config.toml
rotation_deg = 10
encoder_head_dim = 16
encoder_fused_qkv = false
fusion = "prefix"
optimizer = "soap"
beta2 = 0.99
precondition_frequency = 16
adamw_lr_other_params = 0.0012
Rows from block 9 of the image encoder of a small image captioner, named by matrix and row number. Rows with one number belong to one neuron. Each number is 200 + 40 x the weight over its row's rms, rounded and kept within 0 to 999. All counts start at 0.
After each neuron's rows are labels from the 100 images, of 14976, where the neuron reaches its largest size: "responds to" is what is common among them; "lies over" is the class under the peak. Only what is clearly more common there than usual is listed. The data: rendered scenes of toy objects such as cars, trees, mugs and chairs. In brackets: how many of the 100.
# gate: MLP gate (encoder.blocks.9.mlp.gate.weight, 576x192), inputs 0-95
# fc1: MLP up (encoder.blocks.9.mlp.fc1.weight, 576x192), inputs 0-95
# fc2: MLP down (encoder.blocks.9.mlp.fc2.weight, 192x576, transposed), outputs 0-95

gate.257,302,230,122,225,176,188,228,207,262,267,214,130,238,229,179,197,200,210,252,148,172,243,198,231,169,158,159,215,204,246,174,194,187,204,201,241,242,135,207,200,192,182,227,171,154,266,215,163,150,102,218,198,126,222,215,292,171,224,232,257,248,272,208,229,170,235,230,204,168,107,219,210,204,254,172,224,189,162,218,184,240,254,218,233,172,110,192,215,119,160,203,179,145,174,160,225
fc1.257,210,127,247,185,248,144,199,190,148,194,193,231,148,170,246,134,186,154,221,238,261,230,166,206,186,257,243,227,171,235,145,168,179,259,212,194,162,203,173,202,213,181,209,191,256,196,168,272,205,204,152,217,283,176,228,134,317,204,224,179,285,98,118,150,265,170,259,200,218,240,176,181,147,188,216,228,189,204,178,319,164,195,224,196,151,301,178,199,249,240,238,189,142,127,202,215
fc2.257,175,186,200,217,280,292,224,227,124,217,143,174,205,217,233,251,226,211,301,0,211,237,204,149,281,211,187,221,291,183,103,223,161,236,223,209,238,221,282,169,183,203,160,229,226,257,188,199,179,200,203,177,186,182,218,163,256,205,224,152,219,250,232,186,230,188,253,141,199,222,154,187,169,173,249,183,273,177,223,198,141,213,214,273,185,192,164,183,242,257,216,200,196,218,180,207
responds to: truck (52); largest object: truck (45)
lies over: truck (47)

gate.31,145,207,192,245,289,236,183,230,146,117,167,132,156,188,267,222,274,219,146,152,219,195,207,164,212,234,140,153,227,121,236,168,267,203,202,217,204,247,241,147,214,226,186,249,199,175,182,288,207,120,162,181,202,212,216,226,228,215,218,169,262,220,198,195,189,155,183,213,191,239,170,190,289,236,184,131,265,237,157,232,195,279,139,206,255,148,172,160,240,189,216,257,148,155,228,190
fc1.31,261,183,132,209,220,163,247,216,190,204,224,164,227,251,180,200,200,198,207,218,218,277,227,182,198,242,157,141,214,174,172,221,129,204,174,183,217,191,226,180,212,199,165,201,232,197,136,127,235,128,124,176,194,194,242,231,189,115,225,215,174,222,164,172,190,166,222,225,207,241,237,234,201,142,203,169,205,142,144,183,270,195,206,243,169,229,198,220,192,187,227,191,149,244,284,198
fc2.31,177,206,271,177,207,215,203,139,195,100,196,220,219,203,168,246,177,178,276,251,147,238,278,228,196,180,200,167,229,214,232,247,236,176,252,277,192,194,156,186,162,179,214,158,195,212,305,203,143,201,190,168,213,202,69,240,218,237,192,198,146,234,235,224,215,211,196,139,112,193,186,172,236,135,230,184,191,174,182,164,225,223,157,176,189,247,194,207,192,256,220,145,211,230,153,281
responds to: pine (41); largest object: pine (34)
lies over: pine (28)

gate.209,218,196,208,186,222,227,261,172,170,187,187,193,214,205,230,213,215,138,220,138,251,217,152,165,276,247,135,130,167,103,219,213,221,205,176,269,200,159,221,197,243,256,211,114,139,204,140,204,234,171,242,224,201,190,209,181,199,261,144,205,225,197,203,210,210,205,136,248,258,219,224,250,219,234,203,181,152,196,114,160,217,210,224,170,147,145,218,158,184,114,288,302,187,225,289,240
fc1.209,227,240,277,172,172,186,197,221,191,192,180,142,137,252,165,201,217,177,197,232,225,187,238,249,182,211,222,207,163,225,158,110,256,193,287,177,289,184,224,279,204,153,253,209,225,219,231,229,158,199,208,216,196,144,236,164,162,189,220,198,199,244,279,208,208,200,127,177,210,227,192,171,210,197,159,234,234,262,176,285,148,208,228,92,148,171,138,169,197,220,286,202,181,203,126,126
fc2.209,217,232,191,169,218,218,210,183,202,243,238,168,124,168,224,215,270,229,204,41,163,166,220,292,248,234,168,242,190,151,212,174,136,163,121,188,224,207,195,243,186,225,185,143,162,146,141,247,148,228,225,226,191,285,185,141,176,172,205,227,177,235,255,175,252,178,210,252,184,148,226,227,212,241,219,194,231,203,250,263,231,280,251,192,217,230,195,201,137,104,217,254,219,164,210,207
responds to: pine (51); candle (48); largest object: pine (38); largest object: candle (36)
lies over: pine (41)

gate.492,250,176,171,223,223,164,185,240,233,320,175,239,239,178,261,187,236,248,163,216,236,130,198,237,137,220,221,289,198,232,185,125,262,215,206,211,210,203,171,228,198,241,246,190,224,214,187,125,164,270,183,185,177,134,207,192,202,230,203,233,220,163,244,220,181,151,187,210,234,148,179,117,169,171,205,237,147,205,151,249,194,213,191,190,160,204,203,183,210,140,159,150,188,248,196,200
fc1.492,194,245,191,229,207,209,170,183,179,252,202,231,186,192,247,167,251,254,155,235,218,141,94,236,180,234,211,188,211,256,158,182,247,224,203,201,157,168,165,232,161,252,188,222,234,228,242,154,242,264,205,164,170,153,227,191,175,176,213,237,182,135,300,216,205,194,221,219,207,186,113,206,224,219,185,233,252,240,242,210,215,269,197,173,225,216,187,174,269,173,145,280,223,173,172,214
fc2.492,249,255,192,185,193,206,224,145,160,225,156,245,239,233,173,260,137,218,252,438,221,237,195,160,181,260,244,197,167,207,169,149,212,167,224,247,226,221,206,205,175,180,173,255,215,241,243,181,227,201,173,150,207,175,190,141,210,279,216,163,179,177,239,238,185,204,200,241,162,212,187,210,148,174,249,169,215,243,248,211,214,154,197,200,213,175,140,197,216,211,284,193,168,233,228,240
responds to: barrel (46); green object (36); largest object: barrel (31)
lies over: barrel (32)

gate.378,194,114,226,190,229,172,165,196,163,179,221,145,132,207,162,260,195,183,155,135,155,197,147,184,174,215,213,199,123,210,217,163,154,194,200,228,178,195,259,259,183,185,210,204,151,214,186,213,159,220,218,268,206,165,200,328,248,214,217,204,144,236,231,248,247,194,145,209,173,196,316,164,273,226,165,188,253,192,168,230,204,189,186,149,156,206,233,279,186,235,212,242,228,205,149,159
fc1.378,179,178,232,199,250,179,230,273,218,202,143,187,240,204,227,179,213,190,225,238,218,194,178,217,138,301,261,239,215,217,163,177,225,132,143,217,160,143,258,227,202,235,260,181,250,164,197,145,218,174,210,252,172,247,214,205,124,174,163,167,234,213,195,247,208,225,222,137,234,141,97,187,165,249,120,196,208,231,229,257,165,166,169,236,171,284,189,179,255,173,187,238,191,210,153,214
fc2.378,161,209,227,214,101,240,227,198,208,160,177,223,158,148,215,173,189,102,181,305,255,200,182,194,145,237,147,233,241,151,174,206,162,198,186,157,190,127,237,155,200,157,292,170,243,126,194,193,224,197,231,254,191,254,253,223,191,192,224,167,209,200,145,242,227,206,121,175,204,152,223,123,183,221,212,184,255,114,192,258,163,259,190,154,188,190,207,173,215,133,158,200,228,222,137,211
responds to: barrel (60); largest object: barrel (56)
lies over: barrel (48)

gate.47,195,166,220,235,248,177,199,250,200,186,191,231,198,187,191,229,292,273,260,228,257,165,187,226,235,249,205,224,194,154,184,150,174,157,182,172,209,199,223,178,168,183,172,218,157,230,230,268,161,184,192,217,285,162,213,247,234,215,216,179,191,186,160,258,158,200,200,108,268,148,231,159,176,305,293,174,142,203,177,176,193,139,167,238,178,254,108,202,158,244,210,207,239,147,199,178
fc1.47,164,328,158,160,202,191,238,200,174,186,185,245,173,222,194,191,180,184,114,238,156,212,214,145,147,167,240,237,230,290,162,218,236,244,234,164,166,215,179,258,154,199,167,216,228,179,179,152,227,170,168,178,150,185,136,254,220,253,197,233,160,182,270,134,201,210,244,165,198,243,162,250,178,138,167,163,200,182,203,225,178,197,176,196,235,227,243,260,257,127,205,236,204,194,191,216
fc2.47,242,188,180,129,232,198,202,207,176,226,158,196,235,167,166,209,188,187,163,74,176,204,160,196,147,228,125,210,223,271,263,154,264,189,177,247,116,250,207,247,201,214,190,177,175,250,245,241,213,219,262,187,163,191,272,234,210,195,292,229,211,132,225,204,222,251,166,247,152,290,220,120,194,173,191,186,180,205,144,202,234,216,173,204,175,69,196,203,182,175,242,263,208,107,183,202
responds to: house (54); green object (41); largest object: house (41); candle (30)
lies over: house (45)

gate.194,179,192,223,245,214,207,185,190,242,144,162,234,145,262,220,90,115,164,185,188,147,177,152,166,252,193,243,202,185,170,269,262,210,151,261,207,167,182,173,261,185,192,224,137,196,248,296,210,227,183,231,246,252,136,199,162,152,227,209,213,175,170,163,271,198,181,162,150,137,212,151,208,226,178,249,183,255,185,217,257,247,123,237,182,169,198,157,220,145,181,222,160,216,170,167,159
fc1.194,172,264,266,231,232,246,230,186,191,159,79,228,176,249,158,249,143,175,241,192,303,137,223,143,203,198,236,199,184,195,189,207,218,234,227,174,247,239,186,222,93,189,205,136,137,246,263,226,173,226,220,148,166,172,232,243,198,221,185,204,195,227,198,248,195,207,205,248,214,136,267,162,199,159,212,125,171,173,174,122,224,235,153,163,178,176,193,198,165,191,143,159,202,209,190,235
fc2.194,223,251,164,163,202,219,280,107,223,187,183,180,196,179,231,104,246,266,222,256,143,210,140,164,197,247,283,295,205,133,204,224,185,166,235,144,218,171,133,188,196,170,174,196,205,254,191,239,222,226,244,152,255,235,150,250,105,163,241,170,172,178,152,197,207,158,211,232,152,185,186,145,223,120,189,137,180,167,208,132,221,179,151,168,240,201,223,272,248,201,244,197,179,253,227,227
responds to: car (43); dog (36); largest object: car (36)
lies over: car (33)

gate.252,241,185,264,235,210,228,229,207,251,216,232,232,190,226,148,209,198,240,270,193,205,215,247,210,219,227,154,171,152,192,199,144,136,150,253,260,267,200,196,204,166,207,193,252,220,157,195,134,230,231,142,211,256,158,130,228,199,306,237,206,175,136,218,183,215,207,244,251,205,215,174,180,235,110,227,234,134,205,174,235,214,204,192,257,165,263,178,242,167,190,278,207,197,238,211,230
fc1.252,217,237,162,180,195,150,260,193,208,219,194,155,246,288,271,166,254,197,132,181,222,198,132,172,157,171,245,191,261,159,233,213,282,231,173,173,213,220,188,207,243,177,209,232,180,202,227,211,266,158,230,190,148,213,144,279,211,188,212,215,170,158,230,259,154,154,189,140,168,239,225,155,181,231,183,126,211,210,189,263,238,171,221,174,183,167,184,192,216,197,259,192,186,218,257,142
fc2.252,165,203,235,221,211,236,242,127,204,247,231,259,113,187,193,248,229,171,147,0,241,179,178,260,246,199,205,202,174,174,226,184,239,198,244,244,198,262,188,184,226,138,181,262,213,156,239,200,212,198,215,223,226,222,178,233,196,230,187,255,246,230,166,258,193,233,176,225,274,182,272,196,167,247,110,157,221,163,181,164,204,141,118,144,199,233,144,165,226,232,172,242,239,154,183,201
responds to: truck (81); largest object: truck (70); red object (39)
lies over: truck (44)

gate.171,161,208,218,280,213,169,140,227,204,127,230,199,222,238,186,181,183,259,216,200,131,196,258,216,162,241,202,273,199,161,182,158,256,225,236,227,124,206,182,281,215,229,229,174,174,182,240,133,252,193,203,195,141,217,219,207,223,274,215,194,179,234,293,225,189,209,171,99,212,238,172,268,182,178,193,187,208,269,196,225,222,213,174,145,256,167,185,183,238,142,191,175,192,230,192,190
fc1.171,223,184,248,148,153,225,178,195,157,189,138,228,193,183,155,166,264,131,169,212,107,199,239,180,271,158,193,146,209,220,205,261,155,258,118,224,203,222,159,234,158,192,169,214,170,161,176,160,229,251,231,182,252,186,210,169,113,180,194,212,193,145,155,127,265,175,290,212,213,233,189,170,153,185,179,196,194,176,263,233,243,244,288,274,169,189,228,153,176,166,256,203,192,152,197,221
fc2.171,277,121,261,170,159,216,177,215,197,222,164,208,189,224,256,192,176,199,220,122,240,198,245,330,168,172,192,207,136,99,244,160,164,227,263,209,170,130,205,239,226,183,143,204,221,201,126,242,210,231,172,213,179,179,175,214,229,222,135,185,253,243,216,223,254,113,179,208,189,208,213,268,216,148,176,151,198,224,205,197,224,236,159,151,157,130,201,217,271,234,129,235,182,224,212,238
responds to: house (45); largest object: house (34); boat (26)
lies over: house (38)

gate.523,178,102,235,181,226,113,192,184,228,173,190,154,214,271,223,178,215,179,184,182,187,165,244,185,283,213,202,143,239,204,200,118,164,190,239,189,214,221,295,200,170,231,180,128,216,262,207,166,138,170,195,168,222,159,122,220,152,191,218,224,182,166,211,238,142,168,232,162,235,236,164,198,199,212,203,229,236,188,212,247,157,179,217,180,182,185,167,194,182,132,129,198,299,158,180,150
fc1.523,208,199,154,263,207,159,202,158,212,108,235,178,174,262,183,214,264,215,191,202,139,140,191,243,285,204,173,165,199,228,170,271,174,265,240,221,174,156,228,148,257,152,203,171,214,247,208,240,180,126,187,241,176,216,189,209,149,177,159,218,232,135,215,228,172,207,180,228,146,187,234,159,246,237,188,183,277,211,195,244,137,157,172,217,217,177,228,160,199,159,175,95,274,183,189,234
fc2.523,217,229,255,185,185,183,245,267,266,217,243,196,150,256,154,210,199,245,163,238,200,166,238,241,198,300,214,177,198,216,223,282,260,218,225,160,161,162,180,203,231,206,263,184,221,167,209,178,218,122,150,225,226,208,153,197,160,228,192,176,215,217,142,194,260,133,211,179,186,220,205,202,198,193,214,254,223,293,185,129,247,172,207,175,265,198,239,227,219,213,190,193,132,180,147,221
responds to: barrel (50); largest object: barrel (42); white object (40); house (34)
lies over: barrel (47); house (29)

gate.484,143,192,234,204,227,202,153,176,185,187,240,210,179,208,124,209,242,171,238,182,169,181,238,218,212,165,204,189,258,191,185,201,189,166,308,249,183,165,216,139,123,197,164,183,210,221,273,172,236,186,319,249,143,154,154,224,166,221,193,234,219,207,177,191,262,280,189,212,242,237,215,246,173,188,160,231,197,178,238,226,220,109,231,223,177,208,154,229,213,265,239,198,185,156,231,206
fc1.484,264,190,173,174,154,240,231,164,181,225,189,85,214,223,231,193,214,224,252,186,210,138,217,226,244,245,150,210,106,228,146,203,167,168,183,187,165,232,208,225,290,207,185,176,215,168,225,224,184,198,216,200,203,244,187,175,250,237,217,167,190,196,210,208,122,142,226,186,246,88,272,213,196,238,242,178,177,210,235,101,154,253,187,211,187,175,262,208,231,106,197,182,205,233,131,311
fc2.484,239,223,152,238,209,197,212,225,181,171,227,209,156,181,166,198,170,214,206,146,142,222,209,185,136,153,140,158,227,172,179,239,126,184,132,225,219,228,155,159,240,178,310,189,195,178,184,187,203,125,171,191,210,230,205,176,147,166,106,133,130,206,180,226,222,146,234,179,151,227,206,261,181,184,141,127,270,160,155,152,179,220,243,199,151,192,170,262,209,183,192,114,241,216,175,234
responds to: barrel (99); largest object: barrel (91)
lies over: barrel (89)

gate.393,191,220,190,141,222,173,189,183,204,191,156,186,149,140,202,124,231,221,183,182,171,211,195,206,166,231,209,181,215,181,185,164,189,294,150,287,188,181,257,156,203,235,245,172,182,218,251,196,140,176,153,188,194,179,251,189,197,224,250,204,174,172,143,242,176,223,169,217,151,198,264,270,168,195,205,269,165,231,172,222,120,212,183,185,127,180,172,222,207,237,162,241,138,143,185,157
fc1.393,238,154,165,299,247,185,223,218,165,229,224,214,201,163,186,209,172,205,200,204,196,218,165,185,191,140,173,225,179,225,186,212,183,214,131,125,123,197,214,256,254,232,196,227,205,216,162,194,185,223,260,201,215,173,146,233,197,196,140,175,176,185,251,204,184,186,190,266,259,134,128,226,218,147,191,194,203,172,150,170,221,181,165,164,238,201,204,244,173,172,186,142,274,165,192,286
fc2.393,204,204,220,229,243,193,187,216,221,199,257,222,204,184,249,173,215,162,244,115,189,175,261,254,192,237,157,199,234,243,213,192,250,189,121,222,217,193,186,220,204,176,188,172,177,126,203,229,138,241,224,237,197,152,215,156,227,263,211,215,124,203,173,134,159,219,269,227,198,202,188,230,189,177,131,150,257,180,244,172,202,266,232,235,187,176,282,181,222,248,180,177,208,131,233,231
responds to: pine (28); house (28); arch (28); largest object: arch (26)
lies over: house (26)

gate.556,228,209,223,258,162,153,185,229,251,254,248,173,235,168,207,203,126,208,156,153,130,169,228,174,179,226,177,206,210,177,196,185,188,180,273,188,225,199,241,182,205,252,186,186,219,178,241,147,225,162,198,105,123,273,231,253,139,155,165,210,183,185,213,204,203,220,210,261,126,185,139,191,231,202,209,254,161,249,214,113,137,141,201,230,224,147,169,210,184,260,209,164,262,190,253,248
fc1.556,201,194,260,232,189,190,223,234,240,263,213,235,227,152,149,220,142,210,148,167,186,190,219,216,237,214,166,169,186,208,183,220,176,161,224,196,230,222,234,173,200,223,210,222,277,147,231,150,202,228,215,94,84,271,247,250,137,214,182,204,175,217,220,270,145,169,188,257,148,214,163,230,141,183,271,229,159,273,151,138,185,120,169,249,176,172,213,163,215,303,230,163,215,149,260,197
fc2.556,194,196,211,175,113,234,148,251,143,233,232,240,229,216,128,228,205,217,189,415,202,231,244,197,155,181,126,158,150,210,248,246,160,203,62,182,182,164,229,229,169,168,210,234,216,229,203,216,169,240,175,233,199,250,197,147,192,203,229,197,170,232,218,157,221,212,261,202,142,208,186,272,227,182,243,282,159,185,251,201,209,164,121,232,83,232,208,223,163,203,159,182,222,211,255,195
responds to: truck (89); largest object: truck (76)
lies over: truck (63)

gate.546,200,177,209,202,228,175,236,158,158,188,181,175,225,276,216,213,204,207,214,143,211,219,208,187,202,168,202,201,226,219,215,185,152,145,167,215,291,180,271,279,201,224,135,198,167,302,202,210,207,196,190,195,197,177,141,169,221,195,198,203,188,221,284,193,168,173,225,210,184,250,169,171,189,173,164,221,224,229,195,194,291,210,170,159,285,244,266,204,190,122,173,139,166,108,223,201
fc1.546,167,191,222,179,179,284,207,296,237,219,176,214,135,250,215,230,151,173,254,170,150,161,159,196,222,123,250,197,197,176,214,188,208,218,251,229,164,147,218,115,119,190,187,220,170,155,242,149,203,196,297,157,251,177,311,171,157,275,264,171,116,215,177,197,235,121,240,189,213,164,204,237,246,270,248,183,197,183,156,203,161,229,266,191,120,143,208,174,214,199,195,233,112,249,230,200
fc2.546,97,234,212,136,206,187,286,161,211,206,232,150,152,226,227,218,160,192,262,105,127,293,200,291,198,156,189,267,202,229,208,136,148,193,120,187,158,228,243,126,99,235,223,117,200,137,197,192,197,266,126,198,244,259,253,163,225,219,212,227,175,198,176,198,242,180,199,232,207,230,272,255,174,213,228,148,138,254,261,176,197,217,210,171,268,238,192,213,137,254,228,196,250,158,204,243
responds to: house (69); largest object: house (66)
lies over: house (57)

gate.283,181,260,170,258,207,184,159,230,213,241,262,208,149,246,189,179,262,164,182,204,217,233,171,252,194,260,189,148,244,178,118,222,248,168,212,184,245,223,239,178,132,237,188,184,249,178,254,194,225,232,213,186,120,274,191,177,208,191,159,225,141,268,119,143,267,253,248,185,152,202,155,239,182,165,247,252,226,170,251,214,217,181,230,159,187,173,130,182,232,264,258,144,109,161,173,273
fc1.283,264,196,188,189,237,217,232,181,197,177,228,168,211,169,178,236,183,253,243,213,233,142,216,173,200,176,185,212,139,274,247,212,186,229,159,240,154,199,145,224,189,149,124,209,220,227,184,203,249,102,238,204,213,208,131,220,170,267,183,193,242,186,239,272,104,207,250,185,178,175,195,113,189,234,171,171,221,248,210,225,175,201,197,217,189,268,240,176,216,236,239,259,176,211,212,164
fc2.283,238,163,145,231,305,206,200,173,245,148,131,277,174,198,211,189,147,165,178,0,142,218,165,196,219,129,228,242,223,261,258,247,209,184,174,232,243,212,215,165,219,253,209,214,242,218,230,225,225,159,207,160,234,230,212,226,234,198,175,261,170,171,198,223,198,147,164,219,224,206,247,166,174,171,187,203,123,211,178,199,236,178,200,141,191,170,164,185,220,297,207,153,306,168,179,215
responds to: truck (72); largest object: truck (55)
lies over: truck (53)

gate.517,202,216,218,172,202,199,190,184,173,190,149,169,185,168,244,260,222,203,158,200,156,185,219,215,239,145,258,255,201,272,122,206,250,185,192,246,249,168,189,162,224,183,185,184,195,226,260,248,200,158,118,221,190,183,183,245,171,158,206,231,226,240,182,240,204,211,269,245,187,249,237,227,215,214,198,179,200,263,59,224,190,247,259,133,149,115,254,204,206,114,190,140,207,153,233,259
fc1.517,180,145,197,205,221,234,224,162,184,243,164,223,173,171,261,181,115,185,133,208,214,249,214,219,176,240,231,217,145,169,201,156,180,197,130,170,206,206,176,227,164,195,193,220,190,215,217,262,162,282,258,225,195,116,159,145,285,189,249,170,222,299,200,128,250,159,197,227,160,189,186,117,181,219,202,127,163,178,219,234,216,182,180,161,261,209,211,162,145,207,254,211,185,128,244,179
fc2.517,242,139,195,180,266,187,274,205,215,193,132,188,239,228,219,255,197,244,248,158,242,192,257,196,228,214,207,197,206,166,198,184,275,184,237,197,228,225,227,208,188,183,176,229,140,158,186,227,163,232,273,189,131,186,155,260,139,230,231,252,228,189,216,260,232,221,193,229,187,167,130,105,210,157,184,150,167,127,194,213,231,186,195,295,157,240,206,216,263,230,222,134,204,262,233,147
responds to: car (72); largest object: car (37)
lies over: car (52)

gate.131,217,200,197,180,162,249,254,183,233,158,126,150,146,177,260,257,196,122,196,139,172,149,169,170,215,154,157,169,182,125,180,165,172,221,210,183,211,230,142,220,143,209,153,214,181,169,209,218,212,229,160,204,270,143,171,238,280,200,234,237,186,197,208,149,200,183,178,239,199,243,251,307,187,184,209,207,139,155,158,252,185,137,154,172,196,213,175,180,212,267,205,166,182,147,220,270
fc1.131,182,167,233,258,223,212,207,124,187,222,176,243,149,140,272,229,147,153,170,162,161,226,216,170,184,242,171,154,215,187,266,133,145,162,217,131,293,144,156,222,162,157,221,163,118,240,251,215,253,170,185,161,300,147,200,220,209,241,211,221,156,269,198,243,203,227,179,193,248,189,141,203,187,189,207,124,250,237,169,269,233,170,176,169,211,164,163,235,192,220,168,179,177,207,198,180
fc2.131,100,249,168,181,226,242,188,155,159,192,171,188,187,219,175,230,230,244,204,444,212,157,183,226,181,178,218,222,273,187,228,192,176,239,177,227,245,193,273,242,192,223,152,242,187,197,155,163,202,238,241,204,168,176,198,164,179,207,159,241,148,132,213,209,150,190,185,195,202,235,174,169,183,159,259,138,212,197,245,181,146,176,223,197,214,228,211,155,156,258,231,188,238,200,194,197
responds to: barrel (67); largest object: barrel (60)
lies over: barrel (65)

gate.237,190,282,180,119,215,239,243,246,229,157,198,138,238,197,277,165,161,227,233,195,325,172,132,198,136,208,150,200,232,281,211,191,120,234,250,88,239,158,107,100,249,215,172,220,204,178,180,128,203,147,193,128,218,230,206,171,149,232,173,167,185,240,167,212,205,167,216,238,178,133,220,122,175,186,160,157,147,182,181,167,188,135,152,208,172,187,213,200,164,156,267,157,182,218,170,204
fc1.237,232,219,180,261,170,184,178,197,215,140,220,188,125,221,203,241,202,205,140,161,220,240,242,225,133,256,172,237,210,231,238,196,297,239,138,301,274,166,234,172,290,218,217,181,171,163,93,181,156,177,243,168,254,207,173,198,181,183,234,169,209,221,223,131,220,202,235,220,221,239,183,225,215,192,189,159,189,148,210,165,125,213,223,170,244,156,257,176,189,194,189,243,272,228,184,189
fc2.237,199,147,169,200,210,218,152,212,138,208,241,229,241,251,202,197,199,214,247,285,240,212,229,228,218,158,170,183,196,217,215,190,166,158,168,233,177,162,312,187,187,221,240,244,176,204,154,247,202,184,101,188,145,181,177,260,254,193,174,200,221,142,231,212,241,230,197,245,197,130,196,194,190,290,265,156,147,219,208,222,227,180,198,231,138,282,157,213,173,181,153,183,139,204,192,228
responds to: count: three (60); flower (37); mushroom (33); largest object: mushroom (28)
lies over: mushroom (30)

gate.391,206,181,190,249,251,207,242,243,222,181,187,238,161,259,164,248,268,199,156,192,242,228,156,168,244,259,185,191,147,265,280,266,239,232,124,155,216,164,133,207,253,186,261,225,245,242,196,212,188,147,257,199,154,215,164,171,226,218,200,178,203,154,138,88,241,217,232,199,180,134,248,204,182,260,88,216,231,155,218,195,197,223,134,208,216,234,236,226,173,209,192,174,185,161,249,225
fc1.391,198,231,218,192,158,276,204,129,105,240,241,183,242,136,221,219,233,199,218,175,226,173,182,200,184,151,180,203,197,205,203,186,188,198,186,180,243,155,186,193,90,214,199,145,212,197,195,186,290,203,167,165,201,270,244,226,180,275,153,154,136,213,192,210,192,223,261,124,281,176,145,188,190,190,263,178,143,204,221,193,199,224,224,153,153,235,177,167,162,221,163,236,229,233,137,215
fc2.391,236,215,256,191,195,107,205,273,199,227,232,177,157,253,214,221,156,181,271,263,203,110,215,185,155,204,179,151,245,158,168,166,203,247,201,212,163,236,205,180,186,187,267,180,215,182,181,177,198,186,125,165,159,261,164,134,210,174,204,239,244,160,138,146,174,100,210,215,199,219,237,213,229,212,188,168,168,206,197,300,241,148,240,218,196,166,176,149,174,188,154,259,224,291,220,217
responds to: house (54); largest object: house (49)
lies over: house (43)

gate.358,222,217,221,115,141,219,216,247,156,229,194,267,250,159,254,168,345,138,261,159,219,214,174,188,225,252,223,241,199,153,219,238,148,206,182,191,161,225,168,268,288,219,220,223,198,193,218,221,203,240,126,219,207,159,159,218,244,217,169,215,139,130,221,128,191,252,275,194,190,230,178,227,226,218,166,196,246,229,176,176,201,224,250,267,186,175,143,162,115,187,250,214,213,146,196,244
fc1.358,196,175,183,217,230,263,190,229,161,228,249,239,186,216,136,219,207,210,189,159,260,218,188,123,202,181,232,157,216,286,183,185,188,134,250,191,184,209,224,196,211,152,205,259,208,162,254,128,165,178,99,137,197,207,199,173,136,226,200,169,171,158,252,146,219,190,188,216,218,179,133,221,250,161,146,160,210,229,141,219,165,226,158,144,205,179,112,138,135,213,198,167,250,189,169,172
fc2.358,200,202,127,156,39,221,235,213,148,213,221,131,231,157,234,125,186,136,194,250,258,181,301,180,212,134,260,173,206,224,179,237,165,153,208,237,192,186,216,175,224,281,186,282,204,181,177,265,153,145,182,243,217,188,252,112,203,241,198,188,144,261,218,196,202,239,176,206,173,180,154,224,213,158,149,220,200,178,186,245,129,213,184,165,197,186,230,205,188,214,192,180,184,258,240,201
responds to: count: three (60); ice cream (37)
lies over: ice cream (25)

gate.440,118,190,160,228,212,188,241,168,161,184,196,175,179,144,273,176,260,198,225,228,143,228,209,236,201,214,196,227,231,247,230,167,150,226,134,307,280,251,171,222,193,205,183,157,241,174,139,212,178,255,180,209,269,174,220,215,146,211,203,207,188,221,239,202,249,152,200,193,239,219,157,160,119,159,247,170,204,162,112,224,255,139,233,242,181,247,194,274,177,228,233,204,204,203,179,185
fc1.440,185,243,172,293,244,175,237,183,211,225,269,226,220,255,202,161,239,178,204,184,136,252,247,218,259,242,237,221,228,214,218,139,196,197,193,190,262,262,194,274,275,247,220,252,271,157,136,163,185,222,251,178,198,224,192,123,188,164,180,191,201,159,222,214,226,134,193,214,190,206,251,199,222,164,190,221,204,158,218,196,276,172,87,238,159,186,190,242,219,199,178,225,222,138,108,241
fc2.440,202,127,175,248,141,136,233,267,173,137,212,180,242,217,189,176,206,107,216,315,198,101,158,152,200,303,138,194,227,227,245,223,194,210,239,205,151,212,156,220,229,183,178,132,246,197,174,134,206,179,174,271,158,245,190,174,255,207,145,134,202,183,250,205,204,227,220,223,125,178,214,183,166,185,195,206,219,243,145,121,152,240,174,233,226,148,242,184,213,184,242,184,154,220,263,114
responds to: barrel (45); largest object: barrel (42); mug (34); largest object: mug (30)
lies over: barrel (28); mug (25)